{"encoder_patch_size": [4, 4], "fusion_encoder_activation": "swiglu", "fusion_encoder_num_experts": 16, "lr": 0.001, "batch_size": 64, "weight_decay": 0.1}
Rows from block 3 of the fusion encoder, named by matrix and row number. Each number is 500 + 50 x the weight over its row's rms, rounded and kept within 0 to 999. All counts start at 0. Numbers have three digits each. After the name is the row's rms in percent of the matrix's.
# proj: attention output (fusion_encoder.blocks.3.attn.proj.weight, 256x240), inputs 0-239
proj.197 096:499453481503452486500490597518517569525500500518500500494553500500480439490559424459500464509501485523500537409479487537480539493418471500601511517500444570567589583500500507541584565489449480643500457500500500505500432500500500583547533432480436514437500479567553500579500500475476602500500500500558462487500516500497429500519500521464487500500530499470500504451514505500482481507469502486545447462581541500505542529500500500500490500391500577520500609500500449500531657565494426363280458544632504446535509621557500528500500570554500530500449686464561457570544437608580517521500548484500503579618476466571565484466410500465463500500421461466500500500500445414475439414465471448557603462468478500426540500548500533476500
proj.198 062:500510553567500448500470500417499502500577477500500514477500500578435500525624500563500485511500500612500500417418500492500500518429500500500500494505500500500500529440500528500500500449578500512595508444459497500474500499538475500500543483448461500500508402500531461569534500420500560506500500500500529479569588530553500619562585658500571438500500416538555425487618457374412477500606587597500359500500460500502500500541419557500376461510441500500500500449383500500536465500500500500500500500500500500500535500454500500529500500500569500500500500500500467500503438500480513558500495500430563500421540522596500441500500500518500518500469500436463514525554568426551345531345460488500489401500695521500615433588500500370492
proj.199 106:523494540471497500467537483447482530592579495500524500544523564446386500498550463457462500501507496546500578465475500500445493444500447500455500627531476409536483495500489512495489435500564568490519500475472490500500500500528500555542461499462500500500500483524555500544508500498500500500500500475479534552622581500459403500562587558548500501601522433505418420500585500526401420461500618633494410668497433500500500503621485500425422589489516493458500423538500500554500500480462508515500458500523417450531500561500511604506499500483545500506570465479488424490500525500492480500549554619573462469500449367584506400417343500500500544524436423407422503469500422380475352507500546521500524500500500500439616500500556532526500
proj.200 089:467495500413500481426513545564513617509432577500512477497508500568500500453500452420359500500500500616583490499500555486500500500500524506559496565500500652559500523500469404500500500467583444511500500529500500463500314553500538576622611386524467500559451471533462427549499357434443500500486500500561500466500500500419493485500449487445500506417500500507498570535500500497495500555511513500515500500403468533500463500472576472493545500500623496459448442496500500500364466392572488465556436500439567601434500492500500479480501500500453408496556433500500609453500549530526477509483428509419500500500528484500500500500548508577481467500534570737448472556583496500500470500544500500507458453500500553500500500500399500500485
proj.201 106:513505563500440500514536510471506448502500463500547526420497500433497486500548502517500500411492499483475500466524474449586500481506459500500500455571615500524489390500500582500371389500551500383510625504467515435581500351372385500484384614497474478519549500513401621409500500594577318598500534502500471500416571554567532562489506551500500538555500500526501523487543474516529489519500487500521418500499500443514490492500510531500521533414510500439526530533510551581510500481418454445514558537576448410593538609594500500500500540428445500556518559398500471500500548583609475500500543532537465479503488462438478543500602464548500474485500500500500508512500508500454500412500500441500500441491413570500500541452563451494529
proj.202 096:378551483482500587598500500608467500500550408500459500416500435500500525500543580565437404500500559412500446566396532416506551573500517500494364483500559583424500463499486524500445445478500490430512572500482500425560551459412435534487465592519488489500521441543432533455505551532513424552543500494443490565346500500564540471479500432500500500458518544500532500456431503500579581500404430465479584360455525509500500467369561500500616421474500543500500500500430432500560500527500536500654485500500417476500452500500525512551500537480474500548456560468491423530542489500500517444517455527500470422500590475375440555500563514474501500448500498500508500500546425622500588479540490467500500571442483500542392493500500500500502
proj.203 097:475473500520545500440500532597397558493480514526434500500568500500500474507500571458500462481500501513543446499500500429458544526422518548500469500448500613500500565507500473500575554500513500572545500500500413416500426483552420500660549481500430487458500434480500441541490389428500580517500500618558544500470391472500546468500621455500471552500572464561526385510466468491500422500500500500445602454500476418468405400500615533519500466500500500466507526536470500500499500500566549526583485540500431582501417500481545472481588541486455487500500541500432575500500500566534512500431557475500465456500530550605408500500500430514500469622460445500543500475560500449500454500450423362624441518465561519478558411500575545357587
proj.204 116:500454541585543483447443576500541498540501563513500571500500486379500463525504471461500555500424428477500561430493427500500524402478500546545500500500472500500515493565500500565535539582500500500427544500484640618401500551500541505409442500505500476500535585494548500500500500544520462541470484481457466469447529482472468443445450451467439500491524548455500573500440519475546543515418466452504500417472572500510553513442527455444584554454446526487517500500531488500500647575420452385463599518607496354517500657648490626500418551529500592555453500500559420607595415553556470544500441500447502546500500521426433561451564420500498500466592544479506482558500466526485490465487482517539524451500479526500473500538533430500453
proj.205 113:488500500469511507500500500500500440495515500494500500500500501499500487500500500540500512566500533500500542500538525500502500500500471440482500506500669488500387363500500500425339357457597464320500625504416529461595500414373466430500415674500500500620545431500403621341500463669624317569579553523515514500433478482541563490506500485500509563500500500506500559543519484533482505513500500511500500443532490458494507472500501510539514533494497553515512540468500513519512519500439496437565485440473538456500500538514500573494447530500495545500494487500500485543525500500479452546564461459444517510434567573451568500517537488500500562500582500537521443538516463527552535558500500567461541479517531500511500564511472474500473
proj.206 133:435500500445432500505526520500476478487522449483500500523500513500460538467511524500453447500537500532500514524473590500500458523619509410530500504550552453440497500461542500500452495536528500457500500500514511522564500500481518500448483500517557451554500505514430500467523554533524464496451500451499500394621500500476380538383463538396543362500472516500443500500580525475480525500499584599608428565500500573544593602507338506500500478587500445561471441387500500442500394460509521615571393500400571546421500311412500374500479384497535499399500343605488522506456500406430540447525419495533500492536489516469455478460479549556453485483506471564479469506499501500502552534500510505500500525510515500525500550500461500543478
proj.207 085:500453497571530500500493508487500549500488541473500484500496536500551456511500500499500500500437471438500500507498434500504500381473500523474499500435424500475500562500508453500560500500500521500509523464501509565412500500533500575460531421511500500364500519439615500500500458500474494471470490487490500500373500473500549454500500506523465500580500500518524474525430509553509500502499467500451511447391499500473500476387619457500538478464460546500509500500500500477593500536460500485524518584531458439500500607549457585565500522500508571447434500500535465533563443500537500463574395522446500500500574464331576617488640589499500601500500565500503371611528542642500640592449474500437562479500500611636377515595450387539425
proj.208 094:479540489500430546500548408453500495500582453500500500497500500471500500452500491460517572408553556461495500500431500458500500503486442529455500501511615444500468425486575474470325393484574500451495577494472491493602482506385459506561429567482570500500500417500447621393454521607554359556500578553500521547332541500526551500548505473531528585538500500512493480555500441597548478500500490500521512443493500430529457407500583520564482474491553528476500500514423507532552429524484558515500500500491482500530449500521566560500500500500474484511509500470455406484500500492470539473574500668546446500500500402409496500435551500584500585420552414500500514561543411500566500511500500501364523557556500481533500608500513500590488
proj.209 099:500478500474565562500500484500469500451500563457500451500500500470500523500456569500538500498479547527500500500500500500500430500500484554516500510436429500516542500500435500490534525438452543569434500500544518464450552533566500500522500399500431500430439527500500463500523465500450590444590527610597521590371378500472596500565500419597500618478423474549500425494500500592500486415479409366388663500424458396505406381445651500559485431500523464582550500415525463433500500500531545636466468467410500620470513373500500500500534500500555500472500500500480606440426500500430500500500453500523442417469508500500500500500563455504477500500522399526500544488500487500500572436557555436486451497521500500536489545500484500518500
proj.210 085:499513500543500516500612494507537459506500465500633456457534500440500457418557519433500573471545583500500418401431427529447481485500454500500500500500608553551500500500500500459326409500500422468500568481476497532577541436420482500469480504500500497570522440500418533500505500545513461475554500542547529607346600438500531500587547500599568600544564464538446408503500443567505397446558490504500500450414471415502406342523645525500482461460526556485500500500431500500500511500500500580517451500525496536537500506467500464604586500500500482517500500500497473428468500507466500473536493540500500523445474376426428464449563473583500500405548500476479500533538419500500484584500560544417484463492561500436542593539500500538500
proj.211 134:500529576509470529524500500416465500483514507512534509519541528500422500476524538500500583526500499509500502423500500512521497475500500453561560481444453518500547542457500494568574606442458501500519390523612483551501516563592596500454616416600521505447443500500512392597593515390390630396521535621640538553527452500500590508556547508537553623500452421601534500562549482613549449426579500500510500537529462353438451436463500573579405473562500500495461470409460505500520500500490521604500438495396492553522483416500500500542500398525500437422530420483465478411441512422443500472500517535500487500496436461548446500501500462542500500502516515500481570475451503500448482500500530524500462500522488471490551543500500500536500
proj.212 103:463500422397430500470500500500500541500469500500517486566462432526506628500533560500500446419546554635511445500451500408468500505500476550456413531439438459500566519478445512562583585500445532626428465463574548584509516549538571461302553424547673511454509563500489408586500500408426580480509500500468520411586500530452471500403407500437500382500467500464500548467569530500469500561512547552544500562527528564522576565500500469444487472482566558500470479550500421500487500500500533514448500530500500500500500475500506385499500541500522500411468521500524568465500472508500500473500500500524456500559500445500439455505502436506340500606464472445500500527500500482529554465500492500500413635476461500508500401503465500500500
proj.213 097:482579448500500500488503513500423500420500462416399500500469500570500500448509586560475500500548590475524482513565600500500500518500519485521476493500452525442554559487475422452570500499500464540541447553500429450516450556598500557500552500485481500500447443411500463534534519461485583443447500500527500412638500500522453534463568532438500404429430500568500500516602500480500461526556500500488500627500521550448575546715500500490500463520500509601500521500500417423500471500567532500500458527500500500473500432483500431500505487500500500479464486555500487514500460493455500459500609457524500458500500440647500500500372500495500503500375409437511567500500500372500382426500500455576395500447568443364599487526539605500500
proj.214 099:511490500457500407472482559548433470500475570526450471500495475494543487538447515516502429539481506500500530540592476502500533435496565510419516449455511500504457417557548597569535500550386512453391610397463600495480514478439527469426420571515500500482608575520524500455500552576500409587500472470500434506468470500465470457435500431452418500493500583454549519453434555500565558501416431480481492462516535455495528498421541461468581490405474500500519503500521501591578629608556505360525561599588500431500470656615537513474523588500481546500468690396500500533562547564568500528441528500500508500500456500498516535524500500482500474500502500500526484559526500563500500454453449434520490581457500500519458500476500497449487
proj.215 096:616500500444500500467485500497490561504500500499555559530500533431467478462500532440573500561500491572536444452500527553500500470487457633500482472516489500454500500500500534500500601538475500546614500643622391608458500539500566500476568526597538500431466547500500445500595500430392509500476499500604505541601500415445547430495616500490500579382500517500538437560481522628652500423502405500457500537500529357414540500603566500501532604500529587500591460547500533500500524500463559406524506416519575500500512500500494500500536449486500500409562500434432376568516534547452486500478510500529500537486500553483500500571500454500534500500500526518542433500500441578519500547562500507523447500468500404500500462581485493497508
proj.216 078:432500463500500471518515464502486420500499468463537428500500500539541554481500456531413500421584565521500601604500588482471429500631521500500431504593590553500530478473500500424347352551490361500500535521455500461557500390457500458578500511500448527523500436506400552438500542585555475440528500517531519506500512560500556523529488542466550599580500500474539500500476458523451526500500457506553502361585504456611492500560500520549471535432506532500442500500500583550500611500360475458469500495450500500573500573550353500449459553462500500597488612442500500500500481517500500500500523500540470500500496605558500455500500527556500483513467445500422530500479382477500453485454518509480441500568362500458544434485565500483546
proj.217 097:535459560596597543407500582541516541530450516512470500500500432603500500500528514530509578491459465469514500500500552500616500448500523552667456463510377500500596559463499500500609640500452485690504500500545500500444509571575519559517601500500458612361520570477562410647474500415448539476500481482453500468442500553500505407500500461548456533500500500457554500448450525502571500490389429483500569488482523493500500500522517500500500448500461458527532500488497450500500530500500500520442556575500488500526447531489500471500525571517557531543500551496500500453500500500500500527500571421500475480459526500504500500450500500500500500493553500306500544590500500500479483416407500391543407568510438500509449500500611444413500
proj.218 094:597474572529500462500456448500519497588538528540500506603541574397495422559500375461500500500465471477500500500500422580428481408463500565462562481476492503619538490495500500515454463494500517531500566457500523508500496460462539518457500547500572549448538554428486500483554500512492416537524500604500538634441491440524539500621506500604500615500564471514518420496440489558531471403455430468519531499601436361485476459470524512500561500453500510500525509480500500503493597616426500451361508543506471375507499570500388625425486535407563571516465565484500581553528500526576471583460500500483500623564448500449500534438506448500554500500476536521412541491465448484500432500428474500494506461500500556429514500500546500459433
proj.219 131:452561439461496534500565486517500470469500433509479500463468500567510575441500538538500465482557574505500509523459553452475529500557500474456464500537642427537500377500509558434333500478560551331458648492443493478614434489408405500500400640486479500591500443496428576358544500562596351596519504500500500493500500495516497511501498528530515541510486510500512500500500500499517526474500498500558483500485500448486529500512446500500500500456574551434500537611558509590484500500500500353500500488586474484578500644556472496475532591500511432509545619388440515527482562606516500476500431526516500500500525506445521483466559537500444516495501487551473500500500481500566500537512550501407536547567483500500500548470500500515500
proj.220 128:680441583570576500507476520522500473500488572500537496530570518429500403500547525445521522561443467500528500500534451540500500455361523554560576483500386541500500633500397500518659647438478490599500411545500500577431530591634553484456607398500459500500500538464599500627555500500500598500500515604616500500500484566509537500531595487499500568488500500528500419511516500500569445500477500484502500565534500418472428436500626500528425500481518557486500492500499500508500464471500525510483480491500425564566500517498500500500589533471503463454526500402500500500465627525494519478419543490482500448449500539568451480586488528470500500500500500500500549500463500500472430437525500421520443438500500419456500476500500500489500
proj.221 076:578500573508486502521427500518559500500407500470483500500446511414500500552500516488612544563467438571434456464527449500542500435500500500575500503500437471500500486500500498490614570485500500559604429550538372581464500544531510557509518467539547500498500500429504500532500488470446576504409500503580500502676500538500500500500576500500500460500437500500500500500530550486492450460568497568500525708500527541429536585734500524450360513500500500549492500433529526481500430500536551584500437500445500567422491333357561381549500500500554500421516333500517521475500480400474542500500510500461500489500500500555500500500500534500574500500500500500500475452500500470449500500478488500509565486500500500532500533500497527574500
proj.222 058:440532486500429629500500428408552500485439516458500408472504443493579507410500440469501596420575553500500469545500588486586489500508410500530500500500512528500443506473495500530423500500500500503525511500500446500529500544452500571500500500545469500540494536500541525435500471572500453500591552532577500500500500459500547500453416500500500608500387604537500596500385500500590537500411415345500653500500500396483489432352500453562500589534500445500582500500630563500464500534431409500391577457500579500539562531500500606398435500580488502500500512500530538500511462500500440567485517481507489500506500500442567524421594500559500468570600509466562552467493417554500530437480566511471507482500470558560498500500500511523459
proj.223 092:500587500615589500448500547500500500500518482505500481412507448613500509500500426502421495581500500398527488500603500519493590592453517476456409636500496604569620478500471428409500364501500500437533500500408485500513385500467301573628468538442470529582500408421491534509402346500607516579427441468500478500554500500499500529488503524500495447545603500479500465563500477500437441500552561546500500476431500500467537500488500503416515500490500474500420500528465421500541544514500500449493539589532571457459500545523509504556492489501514500500463519557500406461547500476500530510527610500512517535500589475567504480463423469505427500524431451412500500486554500458507431467461505514540489500451533554452541453500499500489500
proj.224 103:484500500500464536500586500500561500524613500412543489500460511472508532500603500517500459500500515440425582500440486434536500425557500447436417602637500500500486432446513459500331367596500365411613591538489398439601467419419403598500447578417500547641523381504408574500540472500500397500495425454571502500480560479500500498495459543497497480500440518500532523474500528500500500499500500500496500494504501548481543572535500500507491547500470544463463516500436420519547542503464500500500524558556418441498500596572578500500438500500521517468469559529538377500538469508500500430563555500487566570562500508468587488450463490500500482500500518500500440500500500500565516585532500552530500449500423509416500428510452468542447